Weights of a small image classifier: norm rmsnorm.
Rows from block 5 of a small image classifier, named by matrix and row number. Rows with one number within an expert belong to one neuron, the router's apart. Each number is 50 + 12 x the weight over its row's rms, rounded and kept within 0 to 99. All counts start at 0.
Before each expert's rows are labels from the 100 images, of 14848, where the router gives the expert most weight on average: "peak at" is the part of the image that holds the peak; "strongest on" is what is common among them. Only what is clearly more common there than usual is listed. The data: pen-drawn characters of a made-up script with 800 signs.
# router: router (model.blocks.5.mlp.router.weight, 16x256, trained with AdamW), inputs 86-171
# up: expert up (model.blocks.5.mlp.up, 16x128x256), inputs 86-171
# down: expert down (model.blocks.5.mlp.down, 16x256x128, transposed), outputs 86-171

# expert 6
peak at: top right; centre
strongest on: one stroke; only straight strokes
router.6:45 49 58 59 58 38 40 34 45 29 53 53 42 56 50 34 55 47 46 39 51 59 48 60 34 57 29 48 33 60 51 70 57 51 43 30 50 67 60 61 24 66 41 44 43 39 41 50 55 82 37 60 69 49 47 37 36 61 50 42 51 63 55 54 44 73 50 50 34 58 43 41 47 59 46 37 43 47 66 45 48 61 69 45 47 61
up.18:25 39 25 52 37 54 57 71 61 45 57 71 43 55 68 47 53 29 41 52 40 40 60 37 70 47 54 50 54 57 49 52 58 40 50 51 44 26 46 38 87 52 54 56 55 70 49 39 37 48 56 31 39 49 57 48 46 50 42 58 39 49 62 32 55 56 62 52 35 52 40 50 41 46 58 28 54 58 29 41 64 41 82 58 42 34
down.18:61 38 39 49 55 68 47 48 23 47 55 31 62 46 37 50 44 59 39 37 20 50 38 46 65 60 52 53 66 66 62 42 49 47 51 44 53 63 61 50 49 40 52 56 54 61 61 66 48 41 70 59 59 38 48 57 33 74 42 43 48 44 60 50 48 32 64 28 48 55 50 70 42 49 38 65 49 55 37 60 46 62 46 34 53 48
up.19:47 43 41 32 70 35 29 53 33 49 38 46 45 54 50 43 44 44 40 39 74 53 42 53 31 29 10 49 40 60 50 64 76 59 59 51 68 72 52 49 42 46 37 46 37 57 81 37 41 51 52 66 46 48 60 54 59 54 30 46 23 40 45 44 62 41 49 56 50 50 56 33 62 35 69 39 39 43 58 62 41 43 40 43 50 52
down.19:54 28 46 50 37 53 53 68 55 36 61 48 49 39 40 52 81 43 24 51 77 46 44 49 23 65 57 64 66 42 46 31 64 35 58 68 45 40 41 34 67 51 51 45 56 37 58 59 47 64 41 54 59 53 62 51 35 72 50 52 43 56 36 44 45 38 53 39 43 48 67 38 49 40 56 50 43 65 65 46 48 55 66 55 44 54
up.20:43 65 70 56 58 57 31 50 46 49 52 55 41 47 79 52 39 51 56 62 56 49 65 41 55 35 47 56 45 34 66 49 45 50 51 48 52 46 48 39 73 56 58 58 51 41 33 53 59 24 50 63 48 45 64 50 60 37 44 59 64 29 56 59 31 73 45 26 41 26 47 40 41 52 30 39 67 51 77 44 51 34 40 66 59 45
down.20:75 39 53 56 54 34 51 50 48 57 82 44 52 47 39 58 55 43 32 49 34 44 56 61 47 38 43 67 52 59 51 75 64 60 50 61 59 53 53 62 24 61 47 57 44 23 42 36 48 48 49 35 71 43 62 54 51 54 56 59 50 53 66 40 45 56 49 75 48 50 38 44 39 56 20 36 37 38 44 28 40 47 19 44 52 35
up.21:75 52 64 44 51 40 55 53 60 45 50 45 40 55 72 59 46 73 60 62 52 35 55 43 64 61 50 59 51 52 44 64 53 51 49 63 65 27 31 53 63 56 39 37 49 41 30 54 42 63 79 55 37 25 52 36 40 48 41 45 37 48 40 58 51 43 47 50 56 53 48 48 39 67 57 58 48 61 34 69 30 56 48 48 57 54
down.21:34 56 74 58 36 49 54 54 63 51 32 56 60 10 59 38 57 42 64 43 35 54 60 55 60 33 56 44 59 36 51 59 73 57 53 29 46 44 52 29 56 25 50 53 45 48 34 31 38 49 39 59 58 56 39 56 53 24 20 43 46 50 52 46 62 60 50 71 40 49 53 61 48 46 35 37 56 52 31 21 44 42 55 31 64 42
up.22:33 26 66 36 85 45 35 50 56 49 50 44 61 56 37 59 35 52 49 45 38 52 26 34 65 55 49 62 54 51 41 53 50 36 44 52 26 53 68 52 30 52 55 54 42 57 50 40 49 63 48 76 72 64 45 48 48 36 59 42 20 57 54 35 54 35 54 46 57 60 64 48 57 49 71 60 50 51 48 43 62 60 41 59 31 99
down.22:50 53 27 71 40 48 48 41 56 47 36 38 64 46 53 57 50 55 62 58 42 53 54 52 59 62 47 54 96 24 55 41 31 34 34 61 40 46 41 48 63 55 54 49 43 42 45 60 49 59 57 59 32 45 64 42 35 09 55 54 59 55 45 39 48 39 65 37 61 47 59 30 48 59 38 52 51 52 43 58 62 41 61 64 50 45
up.23:51 32 60 47 46 57 57 52 64 44 50 48 47 44 41 72 70 17 73 54 59 69 57 54 68 91 47 67 52 47 48 59 54 52 52 55 36 61 53 62 46 39 45 49 56 53 35 43 43 55 47 53 37 67 39 60 57 55 36 66 66 54 40 44 55 49 62 70 51 43 34 61 29 74 51 55 65 41 67 54 63 47 62 55 42 51
down.23:43 37 58 25 33 58 51 61 51 43 60 48 50 64 52 35 54 56 55 47 51 47 63 40 56 60 60 67 26 51 48 46 53 34 34 63 25 50 45 68 56 54 48 58 58 52 50 35 45 46 44 51 64 44 44 49 30 51 48 58 53 56 31 56 42 52 58 37 44 56 47 47 47 64 55 52 51 57 47 99 56 65 40 44 33 30
up.24:50 47 53 60 39 30 30 64 46 34 60 50 38 48 49 54 39 49 58 33 35 36 50 57 58 53 45 58 61 56 73 27 45 56 39 64 48 73 28 55 47 65 42 62 44 61 56 44 36 57 18 68 50 31 58 41 49 54 58 46 30 55 56 44 47 35 43 42 43 45 71 41 54 62 48 34 37 45 44 45 38 42 56 52 52 46
down.24:60 40 54 47 56 69 45 55 62 41 68 68 34 51 58 44 57 55 43 35 63 39 41 49 31 46 58 29 44 58 45 38 56 48 59 30 43 39 55 50 42 42 48 54 47 34 26 47 41 33 37 48 40 64 38 49 42 54 49 58 56 44 59 59 70 56 48 27 44 52 46 26 48 55 67 41 60 65 56 34 70 19 39 38 64 69
up.25:67 56 54 45 65 67 57 68 52 46 40 57 42 47 46 54 52 51 42 48 53 36 48 22 38 41 61 29 44 21 23 59 50 54 33 52 45 56 50 53 63 50 70 68 35 61 41 50 54 65 67 53 38 40 23 46 48 51 52 45 67 43 59 45 49 74 42 53 55 43 55 65 74 76 48 41 63 48 40 34 73 38 73 61 45 55
down.25:29 53 61 25 46 61 53 72 28 43 71 57 73 38 66 49 53 38 53 35 20 53 51 61 23 50 37 45 61 52 50 53 57 43 42 30 71 49 46 58 51 36 46 48 51 36 45 08 49 64 55 42 70 48 47 46 69 49 37 48 34 55 41 46 79 59 47 53 36 51 60 71 41 46 47 49 52 32 58 53 49 42 41 58 43 47
up.26:35 51 60 59 35 36 58 52 73 64 34 64 60 38 43 75 54 46 53 65 62 61 67 47 53 69 74 21 47 45 61 48 52 56 41 65 58 58 35 62 33 52 40 47 65 44 51 59 38 48 56 40 53 37 50 46 50 41 41 61 61 57 56 32 45 52 48 58 52 58 47 25 50 47 30 50 66 70 42 64 15 51 73 63 50 58
down.26:39 46 53 45 51 59 53 34 40 59 61 85 50 57 43 55 54 42 43 72 59 57 49 65 44 57 62 45 36 63 51 62 60 31 49 77 51 25 55 49 52 42 53 51 29 29 49 37 59 42 47 37 57 44 50 52 74 64 61 61 60 49 46 53 49 73 73 25 41 45 47 29 47 72 51 44 36 54 69 50 42 60 35 40 55 51

# expert 10
peak at: centre
strongest on: thick pen; four strokes
router.10:43 53 56 52 51 45 56 60 66 38 58 30 36 47 49 50 58 49 36 57 68 46 60 58 34 48 57 45 56 58 52 79 61 43 60 55 44 49 57 34 47 55 48 32 47 46 34 33 52 62 57 45 81 49 38 47 35 46 40 52 55 57 50 44 62 66 45 44 44 59 34 55 38 51 47 52 16 56 60 61 48 50 61 58 42 29
up.18:52 30 57 58 29 23 49 61 55 31 34 42 59 22 49 51 63 49 51 46 56 63 40 56 53 46 61 33 36 52 46 37 40 57 45 56 52 47 63 38 63 49 43 49 46 48 53 53 49 74 61 29 37 58 57 27 38 29 54 56 46 68 65 50 37 32 55 54 49 66 46 42 60 66 41 44 27 61 46 37 51 54 40 47 50 67
down.18:55 54 62 44 49 37 48 63 59 47 41 52 54 44 46 42 44 54 39 35 51 43 50 56 64 60 38 53 47 44 50 73 46 38 53 50 47 47 54 51 58 47 52 53 57 53 45 42 58 53 48 44 65 60 37 49 69 39 34 38 57 59 41 53 37 49 54 47 54 49 60 71 38 62 41 46 51 45 58 51 40 39 23 49 50 25
up.19:43 55 53 56 81 52 40 59 42 47 43 73 58 38 55 23 48 30 27 57 42 63 32 53 59 79 33 22 49 38 50 35 52 57 54 69 49 55 63 61 58 42 58 50 63 57 52 59 57 48 40 68 44 40 56 51 58 60 36 47 43 42 53 23 52 69 43 64 58 70 51 56 45 21 49 69 45 76 63 67 50 40 60 60 71 38
down.19:41 42 48 60 41 64 46 48 26 25 52 57 40 38 64 35 34 45 56 41 22 49 36 65 45 34 58 38 53 59 38 70 23 36 57 69 56 54 59 37 28 51 43 50 65 46 59 52 43 70 32 64 39 50 54 50 48 60 19 60 47 66 51 56 70 53 18 67 39 42 46 45 49 50 52 64 54 45 50 74 41 48 57 34 59 22
up.20:46 46 49 76 56 47 51 50 47 33 39 64 50 78 46 51 59 52 65 33 42 45 46 42 38 52 30 53 37 47 44 66 35 61 58 67 49 37 49 35 68 33 50 51 59 47 84 52 60 55 41 44 58 56 40 69 41 58 52 47 60 45 36 49 37 47 48 55 46 70 63 50 29 64 53 60 49 45 43 45 37 40 45 36 32 54
down.20:42 45 33 70 47 45 54 47 68 48 46 49 34 27 37 52 39 47 24 64 60 33 48 55 69 44 71 37 55 56 54 35 54 49 38 68 52 58 59 48 47 65 61 53 60 08 42 49 41 52 60 67 47 51 54 48 51 56 40 40 47 42 62 51 45 52 65 40 73 51 55 41 45 37 66 61 55 46 45 37 36 36 57 45 49 33
up.21:42 54 73 65 55 62 36 65 55 40 44 50 55 53 84 46 64 46 72 51 40 20 46 63 41 60 47 74 40 59 48 55 48 55 54 48 49 64 43 62 35 49 39 25 80 66 47 62 47 39 59 53 66 50 50 69 48 30 38 55 56 45 52 52 58 62 59 57 49 70 56 37 49 64 52 15 71 62 64 33 37 48 56 43 41 63
down.21:57 47 10 39 63 36 45 34 62 41 77 49 88 52 24 43 51 40 51 58 45 52 53 43 62 66 52 45 41 35 65 67 52 44 49 61 56 54 41 74 58 55 59 49 58 51 54 37 52 34 60 72 39 43 47 43 46 60 68 32 56 74 56 53 44 56 40 52 37 44 43 61 52 30 25 33 58 42 44 53 59 53 56 58 68 43
up.22:45 38 73 76 45 48 49 63 52 73 74 65 47 58 45 56 45 51 35 36 42 24 57 75 44 67 58 50 39 32 63 47 57 52 42 30 49 43 75 34 47 44 50 61 52 47 60 30 58 50 44 49 51 76 58 62 60 65 69 46 58 60 52 53 52 46 51 66 65 54 40 35 62 37 41 58 42 56 41 44 73 56 23 47 53 39
down.22:34 36 56 58 42 68 54 52 45 49 31 36 70 67 90 60 38 57 58 60 63 49 41 61 55 70 51 30 69 50 60 61 53 22 50 75 52 50 55 57 69 38 64 50 48 32 63 67 55 47 40 65 65 49 65 38 42 45 65 62 53 56 44 51 30 70 44 31 55 50 46 34 62 49 40 64 66 48 45 52 44 55 57 46 56 46
up.23:56 38 60 87 54 55 45 54 40 28 59 50 76 52 49 30 47 57 60 62 58 47 42 43 35 49 43 53 62 29 28 56 52 48 27 56 50 65 67 51 44 54 45 35 45 38 47 41 47 64 49 42 49 47 40 61 40 49 40 22 48 39 71 56 54 59 59 47 60 61 39 62 34 43 59 33 39 39 37 50 40 32 34 31 57 46
down.23:42 47 42 30 35 69 48 32 34 61 52 37 27 63 24 58 31 34 46 52 48 47 45 52 34 50 42 57 60 58 50 69 43 50 45 38 67 40 52 64 63 48 56 54 56 44 41 54 60 27 47 76 48 53 41 43 48 49 60 15 46 57 52 60 48 85 31 70 53 50 52 67 40 40 40 42 51 45 54 55 55 61 56 70 53 61
up.24:45 40 51 50 46 72 55 54 38 31 69 46 63 23 66 50 57 57 49 29 41 62 49 61 39 49 50 43 46 52 45 62 60 52 52 63 37 37 52 69 73 64 49 55 67 58 56 27 56 62 38 44 64 28 60 35 55 63 47 72 46 60 62 43 41 61 70 38 67 69 40 63 59 67 60 70 53 77 61 79 65 75 39 49 38 31
down.24:57 23 57 49 63 59 47 48 13 51 40 59 42 55 46 38 40 44 74 40 51 52 20 35 62 58 51 47 54 58 54 30 49 45 45 40 43 55 71 56 48 32 51 53 23 47 55 55 61 52 52 48 69 46 56 55 38 40 55 64 40 61 66 51 26 47 46 45 40 48 53 38 49 73 57 61 47 57 42 64 53 45 56 36 34 52
up.25:51 65 40 54 40 40 56 53 49 36 59 68 42 55 49 03 38 30 46 47 45 49 39 41 39 44 48 60 47 62 37 63 63 39 54 54 49 38 43 45 31 50 72 69 31 58 52 45 45 37 66 59 69 58 54 59 49 67 64 52 42 53 40 56 47 48 61 66 34 50 48 53 52 39 65 35 33 46 70 45 43 48 34 49 64 55
down.25:63 45 27 44 32 60 50 39 17 63 28 46 62 52 44 48 49 67 58 40 42 56 54 43 73 53 50 59 55 55 47 19 39 63 39 69 52 48 47 44 56 50 51 47 66 67 45 58 51 46 37 34 71 52 34 47 42 63 36 71 46 52 17 51 49 46 47 59 23 44 68 36 42 50 59 50 34 57 59 55 57 62 35 44 64 43
up.26:54 51 65 55 41 48 35 50 42 69 36 45 48 52 38 41 53 64 50 62 51 48 51 43 48 60 48 50 49 42 53 46 32 49 55 40 18 65 32 34 54 59 35 37 73 49 54 50 36 71 54 56 39 54 24 56 62 69 23 46 21 48 45 55 43 44 45 61 64 49 65 45 46 71 55 49 47 46 50 64 43 42 62 48 71 37
down.26:47 40 74 72 59 27 54 49 57 47 33 55 36 63 85 52 46 52 41 59 36 56 56 48 45 49 57 51 33 67 46 73 28 50 62 58 53 40 67 66 42 50 46 50 71 52 26 43 54 41 56 65 60 44 45 56 56 69 60 57 64 53 57 59 44 64 43 51 31 50 44 48 53 60 42 48 57 21 54 36 44 73 44 73 33 60

# expert 8
peak at: bottom right
strongest on: thick pen; four strokes
router.8:40 57 36 36 43 25 56 40 78 60 52 52 38 62 42 46 46 54 52 58 36 63 41 55 69 60 43 62 49 43 47 30 42 31 71 45 70 66 32 50 20 61 65 55 58 53 44 65 51 67 38 77 55 48 40 52 47 48 40 50 67 44 51 39 55 34 61 46 63 43 40 46 41 38 24 33 43 58 29 48 35 61 30 56 59 62
up.0:65 74 42 74 54 55 52 61 40 37 38 66 66 50 57 57 58 44 68 48 41 59 51 53 54 56 41 53 40 62 49 36 54 43 52 36 64 28 46 56 63 29 55 76 29 62 58 46 49 40 37 46 36 73 52 56 65 35 40 79 43 36 39 34 59 64 48 47 42 49 49 32 53 47 66 41 52 55 33 41 25 69 52 34 38 54
down.0:62 60 52 50 50 59 54 52 47 29 64 54 46 49 39 66 56 52 56 44 67 53 60 51 52 53 46 44 61 20 50 40 47 52 45 38 33 32 47 62 45 75 45 47 58 84 71 52 52 49 55 14 77 47 51 44 49 58 37 57 40 62 39 34 52 70 61 27 59 51 55 69 57 46 57 33 42 42 66 57 51 48 42 72 53 57
up.1:59 39 41 45 68 41 56 45 45 33 52 58 39 70 79 62 46 61 42 49 75 59 52 68 69 52 63 28 49 66 22 25 66 29 56 59 65 62 48 66 68 36 50 63 51 57 52 42 44 63 55 64 56 37 17 56 46 74 33 53 67 50 49 72 37 53 63 55 71 40 52 50 38 36 57 46 57 53 61 44 48 61 50 64 47 57
down.1:34 66 46 09 38 54 53 34 70 32 43 66 34 59 31 59 50 59 42 52 57 38 39 69 47 60 45 43 44 47 44 51 30 14 51 62 48 53 46 65 49 45 50 48 68 44 33 44 47 57 37 45 53 47 35 44 23 86 69 55 36 40 26 55 61 59 46 50 54 51 52 43 57 57 47 66 40 46 53 36 57 36 60 52 56 68
up.2:34 83 50 45 52 38 52 48 43 59 33 37 58 56 48 40 49 56 78 48 55 80 48 59 49 59 49 66 59 46 38 34 48 52 33 47 52 45 37 53 74 38 57 61 32 53 49 47 60 58 59 45 64 73 44 48 56 50 57 61 39 63 73 50 60 48 49 69 48 53 71 64 57 60 51 61 49 48 53 53 49 58 48 21 53 61
down.2:49 53 38 60 52 56 56 31 38 53 49 40 49 50 61 55 57 59 55 29 69 53 55 47 71 63 55 32 56 48 49 60 32 55 58 34 49 30 63 64 22 44 61 50 55 42 75 58 48 46 49 45 32 53 50 47 51 75 62 49 43 47 54 46 50 28 46 35 56 53 44 69 55 39 52 40 70 71 61 74 37 51 47 51 59 52
up.3:60 40 45 44 49 47 38 30 43 78 60 44 45 48 37 45 51 28 34 67 61 55 46 81 62 81 45 53 53 56 66 44 83 54 63 69 45 38 54 50 50 63 53 53 48 42 53 65 44 75 34 55 45 46 62 52 44 55 43 68 31 47 47 46 73 54 27 41 34 36 70 28 42 66 54 46 59 57 51 63 52 59 41 56 52 46
down.3:55 61 61 47 51 54 46 63 49 47 56 83 28 56 74 46 51 55 63 60 73 49 53 51 41 30 57 50 19 59 43 51 41 52 44 64 50 65 33 62 35 26 61 49 48 50 32 41 45 85 36 51 40 59 45 50 63 68 50 39 40 45 64 58 51 41 58 70 44 45 41 31 47 77 64 45 50 56 54 74 60 40 54 57 60 61
up.4:47 72 48 48 45 56 42 38 62 62 51 59 39 42 57 68 69 55 27 54 52 52 41 46 42 35 43 51 22 56 32 72 41 33 48 83 56 74 49 34 67 45 44 39 39 47 63 55 17 27 54 56 44 43 54 52 51 32 56 39 51 40 31 40 55 59 56 41 59 45 30 38 55 38 58 57 47 41 45 51 47 42 60 58 47 62
down.4:38 42 36 51 56 41 53 56 53 32 48 67 55 48 74 57 60 64 51 63 60 44 55 58 40 46 54 39 70 59 56 60 64 51 63 51 48 59 58 48 58 59 55 48 66 60 59 62 54 34 62 56 75 49 57 56 47 53 58 53 45 40 62 48 20 83 55 36 23 50 49 45 62 46 55 48 43 53 81 64 54 47 64 47 57 26
up.5:36 46 31 64 71 56 36 57 46 41 62 43 29 46 66 44 34 39 68 50 56 42 39 51 31 35 40 57 34 62 52 51 49 48 43 68 58 46 56 49 68 45 44 52 54 51 43 44 65 60 49 62 62 56 44 49 47 73 60 65 40 34 49 77 45 50 41 69 40 49 51 51 22 46 65 47 48 42 54 35 58 45 43 43 44 30
down.5:47 48 48 41 53 52 47 59 73 33 48 59 43 74 45 53 44 78 57 34 35 41 64 48 16 61 47 49 46 42 43 36 50 34 43 59 33 33 75 68 37 52 47 41 46 13 34 36 41 61 36 46 52 46 58 53 23 52 41 36 57 34 19 56 65 55 56 67 62 46 58 40 62 65 50 41 62 53 65 53 56 34 42 72 43 40
up.6:59 41 41 60 70 57 45 49 62 36 54 43 60 50 54 40 55 31 53 48 39 68 39 59 50 44 46 40 49 58 71 35 46 47 45 40 56 58 61 45 42 43 53 69 68 58 31 70 41 31 33 33 63 69 68 61 59 29 49 44 57 62 59 33 65 58 66 65 27 42 42 62 56 61 62 62 36 27 72 64 51 43 31 57 23 65
down.6:57 42 55 54 47 41 55 51 39 52 44 28 50 48 47 64 26 31 55 62 49 39 46 59 34 57 39 55 38 44 48 46 12 40 43 45 66 61 38 53 31 32 50 50 52 53 34 59 38 49 48 66 25 52 46 50 37 40 43 62 52 69 49 37 51 64 43 62 34 46 63 51 48 52 69 18 57 34 36 39 43 46 76 49 60 77
up.7:47 57 39 44 43 53 47 44 51 47 44 32 42 43 54 47 19 57 48 54 62 57 46 53 58 48 72 35 54 35 57 66 20 54 55 47 55 34 67 51 66 45 52 46 39 67 40 59 68 65 55 34 41 63 64 31 66 32 54 33 40 34 48 60 64 50 44 75 36 53 36 65 42 47 55 61 67 35 61 53 65 55 60 43 29 57
down.7:60 43 51 54 58 34 40 46 21 48 46 34 34 30 30 63 51 50 55 62 40 44 53 30 44 61 53 61 82 43 50 55 43 83 65 56 29 49 56 79 41 65 43 51 60 52 47 61 38 53 31 49 37 45 59 52 53 33 58 31 45 40 33 49 39 81 49 49 34 50 54 61 50 55 41 36 66 61 41 45 65 26 64 49 59 57
up.8:54 50 49 41 55 60 51 31 54 50 53 41 42 63 47 46 70 49 66 40 73 45 35 41 44 47 43 52 47 52 67 67 44 53 45 51 61 50 39 31 39 39 29 36 65 25 71 50 44 31 41 43 47 59 53 46 66 26 51 63 38 28 57 44 51 39 58 60 47 59 57 67 53 44 41 38 56 56 39 57 64 40 41 52 40 34
down.8:80 42 33 24 39 49 54 55 44 38 80 58 50 80 54 58 48 71 53 32 62 52 48 57 44 54 35 43 72 69 59 38 53 64 59 47 48 53 54 62 42 34 57 60 57 60 55 60 78 55 49 78 68 50 52 55 81 22 40 38 54 43 40 56 52 54 61 31 54 46 49 55 60 51 53 37 50 64 44 32 56 45 59 54 42 22

# expert 14
peak at: top left
strongest on: dark on light; only straight strokes; one stroke
router.14:56 51 59 60 54 54 56 62 50 33 48 42 29 37 40 61 58 42 69 56 64 36 48 48 61 53 37 69 76 49 44 44 57 53 40 41 48 57 74 56 41 57 45 38 57 41 46 56 65 33 26 33 57 86 43 75 63 32 63 39 42 55 41 31 50 60 67 58 57 61 38 41 47 54 53 53 21 57 52 29 38 71 28 07 45 58
up.0:62 65 49 52 69 34 56 42 29 56 36 61 53 29 44 32 46 55 45 32 17 46 53 56 60 35 50 41 36 38 65 31 67 68 57 57 42 49 73 47 49 64 64 47 59 53 56 50 70 57 61 59 52 57 31 65 42 47 42 49 57 61 48 56 44 56 36 49 48 52 61 54 81 70 63 31 71 37 49 63 35 32 57 36 18 33
down.0:66 57 49 20 34 72 63 40 65 44 74 48 40 47 47 46 19 67 57 35 15 54 48 76 51 55 47 40 34 37 50 58 50 40 45 63 34 65 57 48 50 87 56 48 50 52 48 33 57 63 38 83 48 52 47 57 48 37 57 41 36 48 81 53 59 63 41 59 54 47 38 48 52 74 31 38 71 55 65 45 39 69 17 51 49 51
up.1:60 46 62 61 56 35 47 52 77 62 55 46 44 43 48 64 55 67 80 43 58 57 42 34 49 55 36 32 59 44 49 69 50 47 51 51 75 26 41 42 43 45 41 53 28 48 64 47 65 55 28 67 37 32 57 52 34 63 69 57 71 45 25 51 58 58 61 55 42 38 60 41 42 67 63 54 59 44 36 66 46 36 42 51 47 37
down.1:53 49 47 44 53 38 48 52 32 68 57 44 16 59 52 60 42 53 73 45 54 55 46 49 47 49 49 19 53 46 55 64 54 44 51 51 41 51 37 40 76 44 51 53 52 33 57 37 57 32 39 48 53 54 48 51 52 36 48 70 54 42 65 41 17 51 62 54 41 44 43 55 54 68 48 71 41 54 42 64 46 37 44 40 50 55
up.2:53 44 66 66 69 40 43 65 25 33 59 35 55 56 53 48 37 42 45 70 63 45 56 51 54 62 86 36 49 55 58 66 42 60 60 39 38 56 54 55 28 53 47 69 82 51 47 50 50 32 56 60 48 70 51 50 38 49 63 69 42 54 35 49 48 57 45 31 52 69 59 58 43 48 35 57 67 55 61 51 37 36 65 75 41 59
down.2:24 47 32 57 44 59 53 56 29 54 47 67 35 49 88 49 46 56 49 35 65 52 54 51 40 55 34 60 57 75 50 44 57 56 49 58 29 58 52 59 45 33 60 46 39 45 34 36 62 38 30 31 62 43 41 42 46 27 46 50 60 34 29 58 63 23 51 53 35 48 49 65 50 40 42 53 58 69 44 39 47 59 35 50 32 36
up.3:67 41 67 50 58 50 69 32 69 39 41 60 67 34 51 58 51 44 37 51 20 48 35 75 44 51 37 35 42 69 53 35 55 48 82 46 42 47 36 74 47 28 46 70 56 66 67 41 39 46 51 44 41 58 43 65 50 65 56 48 37 42 40 38 29 60 50 63 52 46 65 47 54 35 58 55 49 53 29 59 67 79 46 57 54 39
down.3:52 33 26 51 56 77 47 53 58 65 52 62 76 58 79 57 32 66 62 50 54 44 45 35 48 59 36 49 55 63 44 54 53 57 55 50 42 58 51 64 67 39 49 60 37 55 58 37 50 59 38 68 45 60 65 46 34 49 67 76 39 73 37 69 57 54 50 39 62 54 47 40 46 50 58 57 37 60 41 69 36 90 67 40 39 55
up.4:54 52 40 36 43 59 40 58 48 53 48 26 33 47 53 52 43 36 52 30 49 43 50 13 54 29 51 50 43 51 64 52 61 30 48 47 61 70 49 61 59 48 51 42 33 60 52 35 38 57 62 42 46 38 46 38 52 57 30 45 61 61 39 40 49 50 58 46 32 56 28 59 57 51 47 50 49 39 56 33 72 51 37 36 51 42
down.4:77 29 21 55 54 52 48 35 62 46 57 39 54 54 43 49 39 55 40 46 43 48 33 57 52 64 48 56 57 41 50 39 40 45 60 72 33 49 56 71 69 46 44 49 35 45 29 65 45 47 41 52 64 49 40 53 43 52 49 39 64 47 52 50 30 51 38 47 27 48 57 33 46 50 42 58 58 36 50 37 58 42 55 28 43 06
up.5:58 49 59 50 42 46 58 49 48 66 53 35 54 29 47 49 30 56 52 36 38 53 47 52 62 53 55 04 42 38 62 52 47 43 41 54 47 30 48 51 52 43 51 55 49 34 58 54 46 76 40 45 59 39 38 32 41 43 55 54 65 65 70 38 60 39 60 52 40 70 47 40 48 47 44 65 34 54 29 54 41 60 52 58 40 73
down.5:55 62 76 57 49 32 50 46 46 46 32 34 76 50 48 54 57 38 54 55 67 44 38 56 62 52 49 52 59 69 50 22 57 49 50 38 56 46 42 52 44 33 55 45 39 66 70 57 49 24 44 28 46 51 58 48 80 78 53 47 44 49 72 54 57 61 36 41 67 48 62 58 52 53 47 47 60 57 70 36 46 73 63 68 55 83
up.6:53 41 50 23 46 58 44 64 56 49 58 53 63 43 33 44 55 40 47 65 42 65 46 55 34 45 50 38 33 65 56 45 70 46 36 40 61 49 37 63 55 49 32 39 70 44 37 35 47 38 64 36 68 43 50 35 51 56 58 47 42 51 59 69 52 49 37 28 42 40 66 41 48 75 45 33 54 65 58 08 37 59 61 46 61 35
down.6:62 53 51 43 44 50 62 70 67 53 28 39 44 82 42 49 54 47 44 69 55 53 51 61 92 56 57 27 53 61 59 59 45 60 58 70 62 25 56 62 23 75 52 46 43 58 56 39 48 43 42 50 33 53 43 52 67 35 52 48 51 58 60 64 66 48 57 49 36 53 67 52 55 54 44 46 49 38 31 44 54 49 48 61 54 32
up.7:46 64 57 65 72 44 53 42 45 41 89 39 74 72 41 65 40 51 72 53 29 72 56 45 57 53 53 64 56 64 59 61 45 35 62 75 33 58 52 52 59 39 55 29 63 45 44 58 71 53 57 51 45 49 35 42 36 50 45 48 35 45 38 38 52 55 55 53 65 52 48 57 44 51 78 61 40 43 51 49 38 56 49 56 44 39
down.7:41 55 43 28 42 47 39 46 63 64 44 40 59 50 19 42 61 34 49 41 62 50 54 69 38 62 63 64 41 52 59 57 46 66 68 62 66 55 59 28 43 60 47 47 45 41 55 48 65 76 54 47 43 56 45 52 54 50 60 47 41 41 58 39 68 45 66 46 49 53 50 24 47 55 55 46 41 70 61 59 45 60 47 48 30 32
up.8:36 21 50 48 60 50 56 59 56 41 71 44 43 36 48 51 67 48 48 53 46 57 57 33 53 73 40 72 33 33 45 44 61 57 42 59 44 48 55 50 68 46 38 29 60 44 21 48 39 56 49 69 61 69 58 59 54 25 52 64 44 56 67 51 63 47 49 41 44 21 41 68 48 50 49 69 48 60 38 37 49 43 51 50 52 44
down.8:50 65 61 49 40 21 47 84 50 51 67 52 61 38 40 51 54 25 68 58 41 53 37 58 60 59 40 57 30 71 60 37 62 57 61 47 46 27 54 70 56 56 38 52 30 54 42 62 48 35 64 25 58 43 40 45 78 47 41 57 54 47 67 32 58 42 32 54 65 53 61 46 52 55 52 32 56 78 56 64 55 59 59 62 56 70